config = dict(
    train_examples=395000,
    image_size=32,
    encoder_arch='vit',
    encoder_activation='gelu',
    encoder_bias='none',
    encoder_qk_norm=False,
    encoder_expert_mlp_ratio=1,
    encoder_width=128,
    encoder_register_tokens=4,
    decoder_norm='groupnorm',
    decoder_activation='silu',
    epochs=0.9,
    warmup_steps=290,
    adamw_weight_decay_other_params=0.05,
)
Rows from block 15 of the encoder of a small segmentation model, named by matrix and row number. Rows with one number within an expert belong to one neuron, the router's apart. Each number is 200 + 30 x the weight over its row's rms, rounded and kept within 0 to 999. All counts start at 0. After the name is the row's rms in percent of the matrix's.
Before each expert's rows are labels from the 100 images, of 14976, where the router gives the expert most weight on average: "patch colour" is the nearest of a few named colours to the mean colour under the peak. Only what is clearly more common there than usual is listed. The data: small renderings of single solids in any pose.
# router: slot weights (encoder.blocks.15.mlp.router.weight, 32x128, trained with AdamW), inputs 64-127
# up: expert up (encoder.blocks.15.mlp.up, 16x128x128), inputs 64-127
# down: expert down (encoder.blocks.15.mlp.down, 16x128x128, transposed), outputs 64-127

# expert 1
patch colour: brown; black
router.2,096,172,186,164,242,204,217,176,174,163,184,174,170,176,223,146,165,266,213,125,169,257,189,196,207,175,197,205,198,147,207,220,187,164,216,163,218,242,206,217,169,148,207,176,244,265,196,146,211,210,226,218,228,195,221,246,179,174,197,200,213,172,195,179,211
router.3,088,203,226,203,208,230,201,162,240,172,173,201,161,161,229,194,203,183,220,183,227,238,203,168,179,235,169,186,243,178,222,141,210,193,144,178,223,212,218,169,207,170,210,187,210,230,129,197,204,233,190,180,241,189,196,246,197,227,202,166,200,161,156,150,232
up.3,081,106,251,253,179,203,232,253,212,172,172,212,204,147,160,169,181,209,179,150,203,224,187,164,175,215,198,193,147,226,163,209,152,196,188,251,143,256,246,177,208,177,172,193,165,220,212,181,176,219,189,187,182,249,187,167,236,215,223,184,160,186,233,218,192
down.3,078,179,180,201,203,228,214,207,224,164,212,157,189,241,157,254,239,223,252,163,247,192,236,186,206,169,160,170,198,245,181,132,180,229,217,208,235,165,175,225,183,177,189,215,217,225,182,220,234,243,145,177,177,127,170,181,233,226,160,227,222,190,155,186,261
up.4,092,169,235,204,178,238,180,170,240,206,201,149,220,165,180,168,248,193,153,180,203,160,261,207,151,200,205,181,177,180,193,208,181,213,197,200,214,185,234,204,214,120,196,221,247,216,211,165,206,231,187,165,175,199,239,206,152,206,166,200,212,158,208,216,187
down.4,090,192,240,165,213,212,219,191,204,152,242,217,187,210,214,202,211,182,215,157,205,216,165,191,237,229,214,155,237,233,173,204,198,209,217,217,214,176,195,194,232,182,226,210,187,170,232,151,193,176,206,238,214,176,161,195,225,225,203,213,160,253,169,194,231
up.5,114,249,225,196,174,185,209,208,233,194,219,175,182,180,223,157,217,163,190,162,222,177,203,155,234,144,200,208,148,184,243,176,228,208,198,229,192,231,239,230,207,177,172,170,223,147,206,200,198,232,234,204,206,189,236,183,129,171,159,151,193,213,118,174,228
down.5,092,183,188,193,203,200,180,192,174,200,227,165,197,245,211,157,256,199,159,196,180,176,184,195,201,199,274,140,232,206,201,213,172,162,194,202,165,177,173,164,237,201,236,210,166,199,190,194,226,225,138,177,216,222,209,199,149,247,200,184,237,191,223,153,198
up.6,081,175,190,170,196,177,176,204,175,167,152,169,170,180,165,231,241,181,165,127,204,210,195,223,201,231,192,231,175,243,182,221,245,227,294,228,206,168,196,227,218,145,191,205,179,153,266,210,155,203,144,170,187,153,199,215,198,210,201,167,183,240,242,158,224
down.6,086,173,211,201,202,210,146,186,236,186,214,201,242,222,255,190,185,210,195,177,179,242,172,130,179,183,173,187,197,230,235,177,202,173,150,227,221,189,157,182,218,242,239,181,184,170,224,176,186,180,212,250,214,204,195,224,201,144,207,179,229,224,165,240,199
up.7,111,244,192,220,189,231,198,181,155,238,153,162,242,139,233,159,190,185,163,199,226,147,194,236,179,203,228,190,198,167,195,179,225,221,210,201,171,154,204,176,221,220,181,226,235,221,203,140,215,166,216,187,231,263,204,195,226,224,236,176,194,171,196,165,150
down.7,118,147,168,145,189,150,224,191,192,130,201,199,201,188,175,211,190,196,153,150,181,181,159,158,153,184,212,222,182,217,193,241,227,192,203,252,203,254,237,180,220,166,196,185,221,145,167,244,250,146,180,229,179,204,197,194,235,213,221,178,192,180,205,200,263
up.8,095,240,202,226,159,216,171,255,208,206,199,143,160,200,222,165,232,188,226,181,186,173,225,191,208,179,211,239,186,210,235,200,220,142,230,166,197,182,162,212,165,179,156,196,193,239,183,179,242,228,262,176,243,164,217,275,122,192,177,172,173,201,178,198,151
down.8,104,181,203,202,204,248,234,148,226,201,211,198,210,179,195,195,225,190,191,191,201,154,240,175,186,196,236,217,271,197,171,228,184,174,196,272,205,147,182,173,237,142,219,224,222,217,222,214,171,186,140,179,173,160,257,175,202,201,162,181,178,219,215,171,183
up.9,090,233,193,189,197,227,175,175,217,177,208,232,200,204,217,167,189,259,185,183,226,255,199,166,163,190,186,203,223,190,228,196,202,110,205,208,238,189,212,194,223,192,157,185,207,139,243,164,206,233,179,201,194,256,170,137,186,189,200,263,148,210,162,230,203
down.9,085,159,222,164,185,139,202,218,203,243,213,193,217,208,220,178,274,229,199,172,213,214,171,247,221,247,202,144,233,204,191,210,218,196,199,227,140,188,197,220,207,176,201,204,219,210,193,243,220,179,229,181,153,239,188,181,228,242,176,165,168,240,229,260,168
up.10,104,186,207,153,209,217,215,197,198,247,140,157,190,245,177,233,184,200,245,140,241,191,118,215,223,202,186,204,180,167,210,197,225,251,181,218,221,225,217,200,177,215,193,173,180,163,173,136,172,201,202,213,197,152,246,142,199,218,224,151,190,210,150,201,206
down.10,100,194,173,234,200,183,224,174,217,212,159,154,114,181,179,185,206,163,170,176,182,213,215,181,174,198,230,199,151,248,201,187,232,171,149,213,166,167,189,204,231,183,169,185,188,235,228,196,162,214,199,211,214,234,291,264,221,210,226,173,213,185,186,190,188
up.11,097,204,201,207,155,170,211,189,199,239,240,226,172,177,215,172,213,214,190,233,215,217,113,182,170,170,160,193,290,217,235,157,202,149,189,212,202,218,196,138,242,184,185,171,180,224,187,171,255,227,191,169,206,213,256,192,234,216,220,245,153,206,196,227,205
down.11,097,226,135,195,184,195,240,267,272,235,191,213,197,196,168,233,229,228,200,230,263,207,235,220,200,198,257,207,163,174,196,179,204,156,252,136,146,179,225,197,152,240,159,151,208,201,171,253,213,240,237,187,223,242,159,199,202,198,180,233,158,187,214,217,208
up.12,067,232,206,204,206,175,174,200,229,149,177,159,178,235,211,188,184,239,156,236,212,157,199,232,232,209,217,191,216,186,138,246,181,201,249,167,170,143,220,242,235,194,179,197,130,171,223,198,187,149,164,230,206,259,232,183,175,205,212,243,242,193,177,243,157
down.12,074,148,218,180,152,222,234,240,210,218,265,252,215,229,204,215,244,185,159,185,182,195,219,157,192,207,184,234,198,212,225,213,191,179,177,192,215,162,229,228,136,192,211,199,232,250,232,202,195,124,244,207,228,126,184,181,202,227,184,188,155,218,178,198,221
up.13,090,109,217,163,167,176,221,181,252,193,192,156,236,133,210,200,193,233,199,191,219,198,183,171,219,169,209,250,190,183,223,168,186,220,142,209,201,190,179,162,179,219,222,234,216,170,206,180,238,149,170,219,181,157,218,135,171,180,184,190,165,243,232,237,230
down.13,078,217,205,166,221,192,242,183,199,163,201,158,187,164,179,203,202,210,193,170,193,254,133,198,185,209,200,166,249,169,171,185,211,214,168,173,192,195,245,228,269,201,204,224,164,220,235,162,223,258,211,210,267,206,194,231,251,176,257,221,169,194,157,212,126

# expert 12
patch colour: grey
router.24,109,187,207,258,185,176,191,230,189,208,175,154,168,193,160,207,183,197,185,218,196,199,167,177,198,121,186,155,178,225,239,236,193,202,201,218,149,231,161,176,215,228,202,168,162,207,196,214,216,181,196,251,163,277,170,217,183,210,165,188,201,263,187,215,199
router.25,107,225,175,228,234,138,225,207,203,267,168,200,203,179,228,179,148,211,200,224,240,165,220,216,204,184,254,169,231,200,162,245,189,181,176,200,169,195,192,219,269,226,193,197,174,217,210,229,192,162,174,242,210,258,198,244,177,192,233,264,237,171,228,223,170
up.3,102,190,224,218,132,155,137,218,202,194,221,221,237,218,144,210,220,139,225,209,156,241,186,147,200,219,236,238,213,172,217,157,246,209,175,191,162,247,187,235,197,194,256,207,191,260,208,216,160,198,224,224,228,230,233,204,196,196,203,203,193,164,169,173,177
down.3,096,170,209,170,170,234,167,223,215,176,208,146,155,193,210,229,192,149,244,221,221,136,171,217,196,227,210,230,137,138,239,235,264,197,141,233,224,279,171,246,189,198,206,173,191,222,171,196,241,202,154,215,222,170,202,180,154,169,198,181,193,196,180,191,225
up.4,111,172,164,225,144,220,193,180,209,190,227,176,252,167,206,195,223,213,152,216,204,152,207,231,196,151,237,207,209,186,252,187,160,209,206,220,220,272,227,169,209,194,190,199,215,192,192,158,240,182,264,221,152,156,259,240,143,193,185,192,194,190,197,249,222
down.4,121,253,191,227,214,221,190,156,172,232,237,196,223,205,180,189,236,179,276,194,180,246,231,216,209,266,198,186,232,231,228,214,217,243,223,188,254,184,170,254,188,210,179,220,195,191,213,204,147,235,251,162,171,136,178,225,208,208,205,200,216,262,210,186,176
up.5,090,216,192,155,185,230,199,150,223,193,177,144,258,328,176,155,159,227,176,235,186,221,185,193,195,192,261,238,189,222,187,184,192,198,221,186,215,201,225,185,206,200,212,224,241,196,202,222,210,186,163,178,221,202,225,200,205,225,179,229,226,212,186,151,181
down.5,092,201,201,197,166,226,215,184,195,159,162,183,222,214,224,188,183,204,214,209,171,200,243,143,242,164,203,197,180,245,200,250,157,183,125,206,193,207,192,253,165,209,215,201,224,257,183,212,178,177,205,221,223,165,203,216,140,180,225,151,238,220,143,165,230
up.6,078,192,289,245,145,156,161,162,198,142,195,202,222,229,232,194,172,197,218,197,200,207,162,198,144,217,212,224,198,179,169,164,173,243,215,202,188,213,211,260,241,215,199,165,187,172,222,237,218,184,189,230,230,224,199,223,279,205,183,152,216,203,215,117,205
down.6,078,156,154,165,197,203,169,200,212,201,200,192,228,236,241,194,229,247,133,165,111,176,183,172,187,183,170,231,251,212,156,224,242,216,162,213,207,195,172,168,170,207,176,181,197,151,180,195,174,158,195,195,196,203,177,165,175,226,191,194,191,220,209,237,202
up.7,095,225,201,242,216,243,230,154,154,187,213,159,199,157,229,194,203,215,182,212,202,153,240,167,227,267,216,204,222,181,179,163,210,245,169,244,183,192,165,183,197,209,204,208,150,145,190,166,175,181,144,276,162,209,187,225,265,156,250,182,180,205,168,216,225
down.7,105,192,161,171,236,187,145,226,189,193,212,159,169,242,203,177,179,182,175,247,239,276,206,195,272,216,223,238,227,187,187,229,189,216,179,154,212,201,208,189,250,201,217,227,217,212,174,262,162,148,193,174,244,196,146,190,235,173,211,207,203,208,243,224,149
up.8,108,172,199,202,182,207,276,197,227,228,230,236,189,233,161,199,168,186,236,179,226,175,172,202,186,217,216,166,182,200,183,185,191,177,159,215,141,188,186,241,216,205,161,266,208,204,208,152,236,163,261,202,209,250,278,151,222,216,151,168,171,173,224,154,216
down.8,105,195,158,213,174,201,202,238,161,241,207,230,259,180,162,232,213,156,198,199,214,173,187,189,207,191,164,217,243,167,200,181,233,163,220,220,168,196,183,207,266,185,134,176,167,186,220,181,186,217,171,231,209,190,197,231,187,228,170,214,205,176,213,216,221
up.9,117,232,216,174,200,133,225,180,188,152,197,205,183,177,240,254,215,212,152,197,120,201,213,190,142,247,140,233,238,205,242,207,170,191,166,217,208,207,186,194,207,248,181,193,193,233,172,164,165,188,189,163,187,194,202,162,192,208,218,213,189,158,190,191,236
down.9,124,175,183,203,232,196,178,196,202,236,178,168,186,243,157,164,200,190,177,277,205,225,166,207,263,195,241,190,192,138,192,139,200,230,176,221,158,218,227,202,209,168,238,253,173,131,216,221,204,201,239,199,206,220,153,172,206,176,210,215,191,221,187,200,152
up.10,086,187,222,245,243,151,193,216,270,282,217,135,145,244,219,222,198,262,163,196,224,216,194,173,183,221,219,225,214,165,201,147,220,174,168,169,265,208,233,224,219,174,178,170,211,232,193,187,191,267,221,196,239,215,175,201,149,165,204,229,188,204,183,209,164
down.10,088,187,163,249,207,185,185,256,203,141,187,192,194,196,188,205,149,214,215,197,207,157,220,235,220,233,257,205,148,237,163,170,210,162,186,172,175,194,217,254,209,195,210,203,184,210,226,153,238,199,193,204,211,255,220,161,185,210,215,116,243,158,160,219,244
up.11,096,258,181,248,212,203,221,186,187,240,182,179,178,115,187,240,197,213,188,208,198,174,167,219,162,235,197,195,241,229,223,234,152,231,175,264,197,247,169,129,226,188,242,188,139,198,218,171,211,211,206,192,188,202,262,184,118,218,174,244,188,200,248,180,208
down.11,106,266,210,167,132,234,198,168,210,254,212,166,221,204,132,207,193,225,170,234,202,206,179,227,209,209,203,124,185,163,230,237,224,215,238,203,222,207,189,232,219,207,184,258,161,214,172,180,200,194,229,178,186,200,205,170,170,252,206,232,220,210,174,204,193
up.12,082,242,187,183,243,245,234,163,167,197,240,221,171,144,241,203,179,181,224,212,170,160,142,200,208,201,200,215,175,243,243,245,177,209,172,188,192,163,198,166,207,199,202,219,251,200,240,207,210,201,161,204,183,148,204,184,215,246,186,179,167,183,205,178,213
down.12,082,282,194,168,185,200,208,203,225,203,172,182,201,168,211,177,214,222,234,175,215,199,238,197,208,208,169,234,193,245,173,222,172,200,253,171,201,248,178,227,205,221,203,258,162,181,185,184,161,243,161,164,191,185,194,161,193,159,213,217,173,200,216,193,188
up.13,102,163,171,203,221,187,215,181,173,226,251,159,215,202,174,177,202,204,168,203,175,250,228,209,201,172,188,218,303,185,216,158,152,218,145,186,171,165,201,184,244,209,143,210,223,248,204,205,154,209,203,195,163,202,217,194,195,170,158,252,186,230,204,160,203
down.13,101,268,187,189,178,149,208,191,229,178,188,210,207,179,209,230,216,159,249,216,184,207,273,162,206,214,215,163,189,200,196,192,223,186,203,251,198,214,206,193,219,227,194,214,205,148,234,206,276,168,242,201,193,175,232,193,173,248,217,200,209,221,199,251,255

# expert 8
patch colour: pink; white
router.16,101,213,234,164,187,172,179,217,167,175,227,179,228,165,260,148,154,247,208,153,250,246,176,178,229,150,187,133,191,206,194,175,123,151,190,230,175,173,219,231,175,193,193,169,216,204,195,234,217,147,154,208,178,169,170,216,200,199,163,167,206,208,177,197,145
router.17,115,269,177,198,248,256,230,166,200,192,220,189,207,145,223,203,218,225,228,175,240,224,241,191,228,221,207,223,170,237,186,209,180,182,201,191,240,192,204,233,173,193,211,193,173,138,224,181,181,182,135,227,212,181,222,170,236,225,198,186,206,244,176,208,215
up.3,095,204,181,229,210,224,145,204,163,165,143,155,225,235,200,159,239,206,190,223,140,146,220,167,191,156,207,194,175,202,166,232,212,161,201,243,135,130,201,212,137,211,170,196,199,244,187,177,232,177,183,169,197,263,191,241,184,194,205,208,221,214,219,200,187
down.3,088,226,178,159,211,179,209,210,199,211,151,169,239,236,218,174,204,201,192,204,222,259,219,149,226,186,229,217,187,175,194,193,238,228,241,174,196,227,249,207,222,228,201,157,160,211,197,233,186,209,182,230,209,223,197,131,206,221,311,208,194,190,182,195,201
up.4,124,190,239,222,163,228,235,162,193,215,191,203,206,171,214,154,174,161,189,203,157,239,279,185,256,224,181,198,206,164,190,196,192,159,222,181,218,208,205,164,175,265,222,169,223,228,207,249,197,255,189,272,175,189,177,174,225,234,211,179,246,164,143,232,228
down.4,120,249,202,177,191,190,184,246,184,188,279,211,185,164,180,202,174,212,184,197,162,222,179,201,199,232,223,144,144,158,234,197,220,180,234,194,223,172,168,239,162,212,201,157,205,176,182,208,176,156,197,263,267,209,248,191,194,196,211,221,140,197,239,174,152
up.5,084,175,195,170,238,210,183,207,166,188,150,167,184,228,160,207,193,232,194,242,229,139,194,218,210,188,223,179,185,200,233,198,187,215,152,188,230,155,201,201,165,199,245,202,201,179,168,214,210,146,176,168,268,189,213,227,174,177,190,210,219,242,237,228,222
down.5,083,178,230,203,141,167,208,259,198,225,203,233,198,237,228,194,176,201,224,195,233,243,210,195,217,152,171,250,184,189,272,230,180,234,156,194,170,184,204,179,216,180,189,147,212,196,194,164,166,210,160,275,130,208,143,160,198,158,196,173,250,192,243,210,222
up.6,089,219,217,215,198,227,166,188,189,222,246,189,181,177,199,172,194,184,237,206,85,239,199,195,225,209,207,248,229,196,208,168,210,250,178,220,160,256,210,215,192,176,209,223,214,230,131,212,221,249,223,238,201,190,219,195,212,216,203,198,203,201,149,192,208
down.6,088,163,185,172,163,190,187,223,218,221,180,252,161,240,171,202,194,225,214,143,120,210,147,147,183,208,212,142,189,217,179,187,226,168,184,173,208,214,209,166,196,213,210,198,240,214,177,202,171,239,197,181,197,163,213,240,159,165,223,265,204,220,202,162,215
up.7,082,256,218,183,173,208,166,180,194,182,209,174,226,241,120,222,177,228,186,233,172,190,243,269,200,205,206,224,192,199,183,228,186,220,218,201,120,175,135,176,209,184,197,207,212,192,168,194,194,227,203,155,185,194,227,204,252,227,237,199,227,136,238,160,195
down.7,082,256,177,223,189,206,231,239,204,175,137,234,190,185,209,199,222,174,212,157,193,208,185,229,207,243,235,234,221,192,186,203,201,210,234,172,227,139,236,216,193,247,220,208,203,227,178,221,193,178,191,245,197,145,114,233,189,185,247,236,205,233,230,161,237
up.8,096,199,193,205,224,198,156,232,155,164,211,160,204,182,162,225,163,226,172,246,193,134,165,195,200,156,192,186,220,146,194,199,213,189,162,193,228,225,197,193,185,127,168,161,215,196,177,181,246,170,215,273,176,176,171,224,168,235,210,177,157,285,200,150,241
down.8,094,175,162,180,243,212,203,224,217,161,169,238,209,254,170,272,223,174,216,201,192,193,172,150,161,161,197,181,236,174,220,162,203,198,204,244,165,180,188,200,219,239,204,115,184,192,213,199,192,231,189,208,239,197,205,159,173,200,192,191,183,151,238,174,229
up.9,106,238,160,215,192,225,168,131,241,213,160,191,217,172,196,188,147,154,196,239,227,217,193,212,204,248,240,170,200,185,189,195,144,176,162,227,216,234,204,149,186,210,187,224,197,239,178,209,200,190,134,206,158,188,213,183,156,178,238,235,210,176,230,215,152
down.9,113,164,219,218,215,171,179,234,215,218,216,192,250,189,226,226,217,188,159,229,250,189,151,180,199,212,194,218,256,219,222,224,230,195,178,148,197,170,159,214,187,205,192,203,186,208,209,207,145,193,225,231,277,174,190,232,223,157,174,179,245,269,195,184,134
up.10,089,245,180,161,201,218,214,241,228,231,205,169,151,216,218,163,175,201,206,142,144,282,194,231,197,210,185,178,177,180,201,209,194,217,191,219,244,205,169,178,216,212,229,235,239,203,191,263,172,253,201,187,198,230,192,163,194,194,192,134,174,194,176,235,186
down.10,098,148,183,230,175,173,151,198,176,143,237,186,236,197,180,188,230,225,207,180,222,169,204,189,240,178,232,235,201,208,226,198,208,206,234,185,247,190,196,254,156,168,150,201,199,239,175,182,185,155,199,209,203,199,233,236,208,150,198,239,157,210,196,172,198
up.11,100,165,156,173,176,191,167,223,207,222,223,224,225,190,183,168,196,159,215,178,212,182,174,252,199,117,185,207,191,143,232,184,259,192,125,152,148,137,230,240,205,182,188,227,238,202,230,172,218,184,163,209,225,185,175,185,179,179,185,173,128,196,153,214,240
down.11,103,154,253,160,175,167,206,205,205,170,240,229,193,214,161,187,206,224,174,214,151,197,161,208,215,212,218,228,143,244,222,163,193,213,217,216,219,179,223,197,156,144,221,225,152,190,209,218,241,220,194,148,226,226,186,151,209,163,172,192,212,187,176,224,232
up.12,103,190,194,236,141,212,199,180,210,199,204,162,163,212,214,170,176,218,175,257,242,275,244,190,181,219,225,213,183,208,242,177,229,162,233,177,229,205,194,260,197,252,260,218,271,169,198,200,137,165,124,211,206,206,208,131,183,249,207,213,207,218,190,240,151
down.12,109,221,194,219,171,239,190,235,232,188,242,199,178,223,214,203,250,165,181,222,176,212,189,233,242,201,199,157,184,168,242,177,186,188,177,196,217,221,166,190,150,244,196,173,212,160,187,158,185,229,233,247,188,186,205,223,199,138,209,180,208,189,244,231,241
up.13,119,215,212,244,256,170,178,143,252,233,221,248,229,173,204,226,214,243,177,190,196,189,150,184,203,245,228,212,197,188,214,224,209,204,149,205,198,251,236,158,154,219,171,203,223,215,200,185,214,187,169,177,193,182,179,157,191,183,198,206,210,139,246,159,200
down.13,103,128,236,199,202,176,161,232,194,205,174,171,178,174,206,204,181,224,205,203,153,139,221,168,247,180,221,175,174,191,229,193,192,206,193,222,133,154,229,187,248,172,180,159,188,207,207,214,204,198,243,224,178,233,158,250,168,220,187,125,258,162,155,200,203

# expert 10
patch colour: brown
router.20,101,195,172,128,217,215,184,257,184,238,214,176,205,216,233,154,162,172,236,239,192,202,199,182,213,253,167,206,194,232,214,207,172,210,201,189,144,256,207,194,224,114,237,207,239,276,242,175,211,165,181,232,140,226,211,200,160,195,216,195,228,180,184,246,182
router.21,103,196,215,149,214,201,180,213,263,202,203,166,202,141,252,172,159,181,189,223,226,197,112,212,252,196,183,208,156,167,266,201,160,154,174,172,163,181,221,176,221,178,255,185,248,252,196,240,154,154,194,231,168,223,179,144,158,210,182,188,203,161,168,216,208
up.3,109,197,220,221,249,220,181,147,184,181,209,228,198,169,204,190,200,123,214,192,176,240,252,220,238,204,179,200,169,207,185,230,173,250,232,179,225,215,250,192,193,219,216,165,189,212,181,181,235,153,193,192,146,260,164,202,196,241,225,209,174,215,220,193,243
down.3,106,214,205,134,190,217,212,214,217,208,160,212,221,183,152,208,240,205,200,211,179,180,185,228,215,217,195,210,262,187,227,178,209,201,212,203,156,242,169,253,223,187,174,235,229,221,204,137,205,228,186,137,227,248,211,184,228,142,160,179,177,223,199,202,191
up.4,098,130,226,196,168,199,187,215,201,216,193,224,131,180,209,199,226,154,137,213,182,263,249,159,193,220,179,139,166,200,197,185,223,196,201,186,149,186,221,148,163,173,194,225,202,190,210,184,201,283,243,172,209,231,202,231,206,204,170,201,193,201,221,221,161
down.4,106,150,222,216,233,190,215,193,239,190,160,212,195,217,217,216,143,199,221,242,216,132,198,237,136,225,169,195,176,195,175,222,205,226,214,190,180,153,204,199,257,253,171,135,245,213,236,212,246,229,183,220,189,188,199,220,176,249,195,240,157,218,193,208,239
up.5,122,257,204,240,165,212,197,237,197,222,185,242,245,256,198,171,198,231,178,187,200,197,180,175,205,210,207,207,110,180,175,235,208,208,217,196,169,189,191,226,130,220,211,180,237,190,172,228,190,190,193,244,179,177,154,230,165,161,189,180,237,206,228,223,208
down.5,114,174,254,201,144,178,198,170,232,156,210,177,237,169,222,174,205,152,226,244,225,208,199,224,193,201,213,175,238,212,207,165,180,227,229,226,207,263,210,280,238,193,181,179,243,184,186,251,159,216,263,198,195,236,142,183,184,207,196,171,211,239,220,215,194
up.6,102,174,171,140,235,137,207,177,179,186,148,199,168,171,203,183,191,180,207,235,205,197,169,207,165,176,269,215,158,244,184,274,172,265,245,163,195,222,274,205,181,208,207,220,162,208,256,235,197,219,192,195,187,213,203,190,181,178,235,204,203,201,171,184,205
down.6,108,224,152,223,182,210,169,225,223,178,205,262,213,228,193,169,241,192,199,172,178,180,216,214,213,244,144,192,222,184,177,174,149,139,199,201,216,207,200,182,196,229,189,152,188,263,176,162,202,181,171,231,204,221,221,197,203,199,181,221,174,157,191,241,231
up.7,107,193,170,179,208,187,227,238,186,218,211,180,190,187,255,197,229,201,225,231,205,215,178,161,208,218,197,190,204,257,145,233,172,260,180,185,190,227,208,237,222,169,248,195,190,208,188,162,172,231,211,185,208,192,234,216,201,194,188,219,208,243,234,185,202
down.7,105,234,189,221,220,219,172,253,199,221,190,246,224,162,170,189,175,196,185,211,175,178,207,197,160,273,193,188,164,153,162,131,274,196,239,197,210,200,223,189,243,159,180,219,156,188,199,208,125,221,131,246,194,214,229,197,219,273,178,203,157,166,211,191,231
up.8,081,204,239,180,244,216,160,189,242,216,222,221,199,222,235,223,231,197,212,195,181,217,236,212,164,240,221,192,198,159,156,174,209,232,230,210,202,172,231,157,208,203,222,207,260,195,175,218,254,191,219,170,230,216,268,226,184,192,224,133,191,193,217,235,199
down.8,091,174,152,149,197,241,224,194,184,212,218,171,196,226,225,215,163,185,165,197,185,229,208,183,184,176,172,153,194,189,230,225,238,181,181,211,179,226,208,210,226,188,232,181,216,141,216,218,170,193,193,274,253,117,231,229,185,192,215,232,209,246,173,208,201
up.9,108,153,184,239,157,189,206,207,196,180,193,169,248,264,167,236,167,197,231,203,221,209,226,212,198,232,171,226,164,167,152,229,249,198,191,139,254,229,159,222,186,194,227,168,218,193,254,189,224,199,216,171,187,240,183,241,170,153,243,219,217,174,161,220,195
down.9,096,213,208,185,262,241,234,201,188,173,234,190,200,165,165,167,196,236,223,218,199,190,185,190,150,213,230,201,214,197,186,207,165,219,201,193,156,199,256,218,203,134,180,255,209,175,229,161,211,230,195,184,239,137,204,190,261,209,196,231,187,198,221,172,222
up.10,094,173,162,216,201,187,143,242,220,227,220,197,177,201,234,178,261,182,182,153,206,228,179,233,195,184,198,233,228,273,231,197,141,233,195,157,192,221,209,156,193,232,124,236,154,202,183,182,217,214,192,198,162,213,169,194,204,173,209,172,203,226,214,217,243
down.10,094,245,219,185,216,195,229,197,249,185,192,217,237,262,201,172,198,206,227,176,214,202,190,234,243,261,183,216,205,219,145,141,260,186,213,242,207,201,208,194,193,161,192,237,191,171,197,249,196,166,199,219,206,150,221,231,238,228,157,176,210,195,162,194,200
up.11,102,174,247,174,173,229,233,186,154,231,188,205,200,220,227,150,197,219,253,261,201,220,227,222,181,227,205,179,245,172,213,213,229,239,209,202,227,196,138,207,192,225,238,164,202,231,183,257,215,210,254,181,212,137,170,194,196,178,172,159,208,182,225,200,211
down.11,113,164,212,208,194,181,194,255,178,169,195,229,176,271,250,224,248,211,198,222,237,198,205,241,209,215,199,195,198,212,174,164,183,142,191,179,201,120,204,206,197,200,139,275,178,154,197,226,182,181,167,228,207,194,204,199,235,193,246,229,187,195,198,174,204
up.12,111,240,176,201,221,168,190,212,244,219,225,210,220,207,209,112,198,163,132,184,215,232,231,176,219,190,214,216,152,172,239,223,168,184,206,209,182,148,139,215,173,206,188,207,178,217,168,226,178,179,222,238,270,128,194,178,122,127,159,234,232,186,203,203,191
down.12,113,212,240,224,196,188,198,207,192,171,194,165,257,194,185,248,198,213,225,193,138,201,143,221,185,193,230,179,223,240,160,201,179,197,261,165,148,237,207,188,177,216,218,200,182,168,175,231,205,174,186,217,175,215,236,205,191,249,194,187,215,232,225,185,167
up.13,076,209,210,162,227,208,222,174,241,193,175,183,242,176,123,192,228,208,238,199,133,198,187,221,136,207,220,187,215,204,184,188,145,194,213,184,231,151,180,197,238,193,154,209,182,256,230,198,208,217,237,232,185,186,203,203,175,230,245,179,183,219,218,206,209
down.13,075,256,184,150,205,239,231,174,146,206,164,235,176,203,264,161,197,186,203,201,163,143,218,182,183,190,217,154,160,229,237,191,203,156,202,199,243,224,256,182,260,189,219,146,229,203,194,201,198,207,209,226,203,175,196,169,224,199,226,211,229,225,177,202,209